config.toml
n_mels = 64
input = "log_mel"
tokenizer = "word"
encoder_arch = "convmixer"
fusion = "prefix"
decoder_norm = "layernorm"
decoder_fused_qkv = true
decoder_qk_norm = false
beta1 = 0.9
eps = 1e-08
batch_size = 128
warmup_steps = 420
Rows from block 3 of the text decoder of a small audio captioner, named by matrix and row number. Rows with one number belong to one neuron. Each number is 128 + 24 x the weight over its row's rms, rounded and kept within 0 to 255. All counts start at 0. Numbers have three digits each. After the name is the row's rms in percent of the matrix's.
Before each neuron's rows are labels from the 100 texts, of 14976, where the neuron reaches its highest value: "tokens" is the input token at the peak. Only what is clearly more common there than usual is listed. The data: synthesised imitations of 52 everyday sounds, one a clip. In brackets: how many of the 100.
# fc1: MLP up (decoder.blocks.3.mlp.fc1.weight, 640x320), inputs 0-106
# fc2: MLP down (decoder.blocks.3.mlp.fc2.weight, 320x640, transposed), outputs 0-106

tokens: "with" (100)
fc1.163 105:149132144131121146095132126147157125139142109148101146097096130164140149124143130119126100147122175117153105116206086145096132160101111139127112132114139095137125137120118119133148099132127109148105108155137142151145103134154136157109136160100152103150127110138148127118140116194135154121119167166140107128129094139130126
fc2.163 113:147111148138140122105100129093134131130173097117140210114103085179119152125144142104122112137159153124177098129149117119140124174113130117131139146087146114105134106073126131131110139166104122131108117157111120139084061176113173163076140134120134138159159125088142145131131095124148146101139095119087109116079130157110143

tokens: "quiet" (83); "clipped" (17)
fc1.500 107:124181126133135129145132101139139085142163157131128121094105146106176127126088168141112107152106130132127133129116124150144135114113145165104094146132134119125132143141118119155103131128104073114142139093094126155147129119154101142149135142132119109110144115130138125132128167104160136127122136125162119160127143130157151
fc2.500 119:111136118121132117116108142121113120168133131107118132117106093152162158125149162133145105140110157159104115152157136140128115105166138144132118131119137112142136141120128136125154123118107102115132137101093109143165145138136113125094134155110115135147147137083150162169136118126158148073121133135138079166130131106179160

tokens: "thin" (26)
fc1.88 099:152135124095123117162119104128127114125132163121048132130123176088149145115119140129137114117111106161143121141107125124148126154129125147124110076125152159125126124139104147144116110154122099131084106107139093102111136082157056149167145096177137115113096153126145145135097127138143129087120150132148160130116109098130132
fc2.88 088:135125158168180116144126128161117138110144102171143133153174126116133116141124187140096122140106087137129117140103160099131127098134091139135141123121119133120130129107147126158097181121099153107112104143144088121136155104157185129119115101085106118129078122091134102157130113149132128121109146155099120129148124169158131

tokens: "," (100)
fc1.546 113:085183115122145129108117098136138112136152118140103128114139126148147136120078131153120104142130094121118130141172143120111136148123099127130147118148110146130139110123094112125154105132139083111154141129084165149117119134163107111117119155164149106149135121163129178092122130199120148159101121115145128159119074132141167
fc2.546 114:115125162137116143084107121096104111128158127125161159123118144156152179124157140113107116139166164127136136127139111128135138172134145118060132139080135152099113115097135113129105115173127088161156133131116145134099123186081107152074125157159103157131159148098140135117133139142161194146152105147085127121116134155130141

tokens: "quiet" (100)
fc1.632 074:104143135133139128124146121158161081165129170119150059099127110112143091114163136158101074159091107132127138119116145166111113116127111130111127134147150166131133158088157130145141131114123119124120154148115122119152155104191133122168142129131127121078137103107104124133098202096130096155110115160159085149103103097154142
fc2.632 061:105109094091157135137114112115120151091188081136135102132119153159130138117121108097148112112137116113160107121138132114156128161158094161102144137106134151174139144130113147126135107167155136087112120122118146138128114149137127151130128164154101143100167160120158160128169115131122165102141150099144119131157095143139129

tokens: "," (37)
fc1.141 099:110141119104168128149153132141145143158195143147129137108116140123161141118147140132116074107127119148078139117140090121138118133127124078154138106143124162116118120117171136107139092135115117125114166097144124138086142113144120120169120113157132095118109156121154127144093168166098140111097109121148103169118123098148136
fc2.141 112:138137101130103139158114164073130106115099139101132147119154141110135128110108096114118119118126140113118191102133146133145122102130110121162102128111134108090124154084153106142113122127155113113116126078106117170129129132128133166126108142150127113134142124138134156114116119179149121163099118157105172155128140172141161

tokens: "," (68); "quiet" (32)
fc1.195 095:147115102158141088125153107129136127158113138123166081138130100111121146125106135159102127122104137092110132092135144139117143087175139174132117116124119133114145157109153091133137128132153121102130146138160119132117126103143102162149108108105079128107119140136115153158116153090107071151114110140158147168112119111160189
fc2.195 093:059123157102112160117112140129116142104137149133062108116103134108139144129139140118163103155127119133118100194123108126133135158131163120138106145112098080122119151148084179136146136122082092147114169134128076119135121122127125131151133134107145158106113148169177154147111099131146129092166161131134115146138100123099104

tokens: "with" (100)
fc1.559 101:114123114135104122136134125129159108094107169084079080145120174152142135137096143145133167158133136113139124116148160101091108106155149075116157105147134134133121156135134135187138102109199118102134120147103156132128150122134072120152101141121079133100097116163094153116141159124146165152074145174195121121141088118137119
fc2.559 090:130156100138101138102119132144141101089139104143159087111164150118115097106122086131141137121123161114137120141155142153135124132149129110134086086134148129098137175159128121144183134153139129103123144160124120158098129132117127103136098118121117124136103153145165127114140125151147148142126155178150129120173062108120113

tokens: "thin" (50); "room" (18)
fc1.240 099:097106116121099119122137141138128104124106156073110140101098105146137100110160125146132153144143092145134141143097142141113128136163109167128130097139104085113151125175101118123126130140105119115171127157110128083123128117181109133163115124141132098159148087143121114129097110127143135091092155110128110107109111083151122
fc2.240 103:128080142099153119110126098129088157131081087108110104116129174155124135099122104133126125091126114119127070132143081105138113104143134105143123126136139143130144128152144174142140116100173128119110133131181152096087105138108178099110105138104115114105103160127137101131118113162114149114140120100137167115097096146111120

tokens: "in" (100)
fc1.270 086:153113102117112143161147098133120122109182167108119098111093152077178160128110158122135116119110114129105136110104110142155108137154115159121157116106166147137087130154118116138129122138124119115103130082112120144139148140157096069160129086143142101116085131156148132119169140101128129148129104107173122168114109122130173
fc2.270 074:127132125114144116124128134162156136161133130138091138108139121165139125129117127135119115142123112134104116142093109122100145138149124169147092175108128156129131136146122138076137141106152142096155111160106092140106162135145153114143149134119080096205117162081141156167136111127126135086128143083124143129107133129112160

tokens: "in" (100)
fc1.223 098:153080123113154138121170123133176143152134192086133087129134133114135110121138134134110142143106103123115112123098100176167115089157092164129170116134153139108105142115146126141114131107139136093135117130128121130113149113165121104150103115137131066107109159068154130143172165096110111136096122110151160134101112134124194
fc2.223 092:122123138117127137120135135164116200133109104152123124143130142112097131142107139109085131109151128149111101150109136152123132169143081182138166119137129141120130132140124127102124120109162124103123123135123083189124147148132112106077178132112106115097118110129199139119128146131112113082180164115153124147119117145110144

tokens: "in" (30); "with" (24)
fc1.151 084:087095150104145142103178138133169142108185110117137096052111114107140123128140125153142159128102113083092128107146095131133112149107114148136137116146173115130105160101146125107134096085114120114139131152102131125123160111163112047186147157127147092132127092126129149095142161143125115123124157139176101166091114128135131
fc2.151 080:152094138113095155118114111123127156172127161116136103139157116115112200161123159131120130117089127142114145124086093128122112113139118155121129142094117154118177105159132138091135167096154134136067070173133100151174149140100130116129179094127129081129158086116151127166120124125103088102135146105136156127137131131145112

tokens: "coin" (43); "bird" (7)
fc1.148 113:162139164124095141081220099165150109114117171072097097136103139078117127135111148096084138169144126123128151120120111150121103115123126127087148099129134144170122157159116111172117094118137131145119102128135154165122136146150127137160126083090160101102127094099105133142127144103145153137149192125131131102113083093091109
fc2.148 121:131148174118152155107147152114091113145118101168132129147132081124136133164125149122114176131141130118170116113112147178144169137139138173109141102097133125119112109089135134125101143152106089136147096143177140103123116180120145131121123108099117068094138122120129117150156156133119175110146155105109128124141141174136164

tokens: "with" (100)
fc1.537 110:127166170115191108112131118186129119122087158116148108137114144076154120130110146118119132149119097133089127109154130159106080095128137109118191133124135125122101151119104112161149136143166074127127146104146207141141149152135128138149155110094128091114100075123127138134175155125124139142174126144166113123127124142124112
fc2.537 111:144142158102157154119145120185120149122110120163134148146132126124158150150131129115110138113137073135127109117113130138122121094095116149128186092138140144092092138074154114149117159148141140120160188143164150142142149132110148163075105124132171168091090124107138106097130170084147114146122143118126073099111156111156096

tokens: "thin" (76); "muffled" (18)
fc1.552 092:116107132111163132134134111150153093178117155133126120103138124146141104110148160140085087133088128107165115143124141136127115114128131123134109078124147136104154117120136095131123069149130091121146170148148088089076120088157094149156099100142109079095083141097138136151090135153109100125100107086126157151147109072163154
fc2.552 086:106151144208116139140150167175149114123106136133109157133146136106102166144156105124158131144116116121157156224115178103148135144097124171119115082133111109115160150180100126132075125153140148175096136112117127078129145122111096155113167134131112164124131096112115105098133109112143123135125127123106128096069146090136100

tokens: "with" (88); "clock" (11)
fc1.399 101:158137104123115139107115148175162153163100123169117142064149104143145151123136088155145131143131135130105136120152110112102138105118110157133094141164125089116119119157134119111147092091115144156115090154076122106146154104157099130121158139152160096175117037136136136124113130132148139123131130108157123141086132127130076
fc2.399 103:107098121153124145111132118121116133127145126131127149129108149176095116139154151132126133122149130134166090167141122141178187135153151124085122091114135132159126118149142164121085104140136121122130068151095103154115116132114101096120118137134125127148169125142150107109115171111133106112099127133113140131076116119145159

tokens: "thin" (43); "room" (16); "muffled" (15)
fc1.173 086:130184088126130142143145132160099111127147137081111110130115118120117106135118108139130137093091069123152134142100139120071084154165123106177144063135181080122170099162102123110146105144108154146129163128142133100132147128150111092123148099118133115134115160175173149098109132109123134121135136069120115104101115140161143
fc2.173 090:150080160127124127113126110117119135099085126137132140114137157147095154155128129139114134133142145109128090142182133096154165111119127136134105121151117159127096140115151160146120124112171104135108133131138145136092147143117179137118133137138102104134136112073098097143144141140157148117102131141077168118109106132110130

tokens: "in" (100)
fc1.239 104:105068122084166129146153122124140122175166125072115069113106121114138129147144141133108145140131070140121110147131116136153103112153107158115178113136146160167131149163114159109128107094113123132128103112111107148153169147143124106134158117137160070110117137085153117096134127092127170115149157139162116119112127102133122
fc2.239 105:142099167111149159132140148134138164186166117149120134108174109075111146136086125112119157128162113112145085134114117126073123140115106192121140143123163157145115113155124141116145148116140148137130093160127103162120121143139139075090158147125115094086102113154168120141122120104128151100149127127110106145125116144151132

tokens: "thin" (53); "muffled" (18); "whoosh" (7)
fc1.274 107:113154131146092137153115085160168098135102143080124080137110127121118109099140107199141149177122085115133128152123188101122143090164134178163143117140118107132168127138126129156144109121107146118139113122155129098093110097154116154136101125107082094125059112151116115115108121129124117119122160126133162117151115113157131
fc2.274 102:129126130134127118124128080120154162099099132138107155073142133094150155120139119167138144088140111122116124157124146082147127121116177140148120147147096083097126138124077142132115116121106132101093147105132114097129081124124156123154153108121137104144146117149160111179116120174153143145138124105151146104139136128122098

tokens: "with" (60)
fc1.73 105:091104137144099131074166108171187166131137163137149122098114124108126106144141130133118132140136136137150143095109106173138112171147137119117118154119144123102126142103087117127125123101102109140194132157102169117111093110174128109111124127155174125127164081106113195140107143141114121122099145136172130172118114117137159
fc2.73 106:076093155138152118117106096138113133148150107128157131150168084109123165172112122141111138103101148111173096124126090132128144141092130118147122134142142156155097134079145111115175100138083113151158140134166148129171133120093129107080103139102100113120163115099157131173133139159101124150149154104112107138143118141184146

tokens: "room" (62)
fc1.250 104:131136131128137122131144148129148121123145148097102103096111076121131114141126119116109118113119104123138100151118136131112091118150117108100140087152161114127152119159113105138161097146106115136131136157118117111131150117157117138137125129137173111120120134148159198125106126158140102123164145112130134086146131136157110
fc2.250 088:136128131147142135120144104105110133105118125145104160144157164158099151173133132119137119115137140118140114158139119087128138106113131116099127141128110137121113120114127124151102136117189128137116147128170116121045103137137168159075089080147084139157095148095136103151155099160130126095118155115098195089158084128120141

tokens: "room" (24); "croaking" (11); "coughing" (8)
fc1.230 088:128142122122135072131137121170165117110146125115121108096109142089125192147113121116087110117103121108103097126127117141124097136119126106122117123138161175158148144119125106147169071135133126093108126131146146163114136108159119114138153133142142092095107147114144188113176140135125102145148118119172152115145112142126144
fc2.230 071:134142154152115129165171136134131167080132149154114121116141153105113136132123098163137141088143105136143157137166158121135118118130163131108100117144152155146129129132127130136122091124148145069140131099145154154087124162104126163118082103102097137134162098132092133114160158136151169130135177108118177113151077191107143

tokens: "," (100)
fc1.305 110:117132113147139124130138113118161069163141111122154136109123116161131093147124162151076135164101156145158072120170120182157144129116110138129126156166135153115102125120157151148163157099113079122157140130112113142096088087165130108108102132138128079110135114115110115133120162136077089136087121136126104121111140091151145
fc2.305 109:114126114123123107123087129119133109118132103142116158094153143146102128184124164139141149174099138167182055176133122144144136141123138136132150131162117100132088102128172146152136136111116108125128122136130105136136109100132129110085121113156145096132091082124143145164077116085087117126116119144079109119148149114168099

tokens: "thin" (83)
fc1.288 092:104141134120118113112137124148122084134094145058122143125120121138117126106151129130133136162147086161126150128117134152091108121148137174135134105092116076098144111156122097146133140144122106130150112134118128083118128131157134157161102101128113098155108101150136110104111114131113130103120151120109106103128116118134106
fc2.288 093:127097169081139103119129092143132150122110108134111125111140162133168139137119113126126119095133103100153086108145073119125069103122151133130143118126138127108119143117163161159157138108151124113093153151183158112099106127131197125079124144104157114093127148115150097143139135159127139124124148100157146091101115163126125

tokens: "coin" (86); "mains" (14)
fc1.485 091:127148141126132125117155115146116110093130130097101075149115134062150165126143155153125082118104119119096178090163105147153137099142129134082116105126125183145131188154132120166119129121138106106110135132167137103139136134145109095127124122104108128076138136119145113106166151077089142159158111161113111166111114108144156
fc2.485 093:141189073110144111136118147186135102137157156114140112143072081157113141106106173127079119166119124100121128130088168126147150124149151107090109120132078124132132112089119128121091114130093098137126129145122158131114120103103158113194139102114097101142094130134087118180119128112107175148116110105112094167135156146117174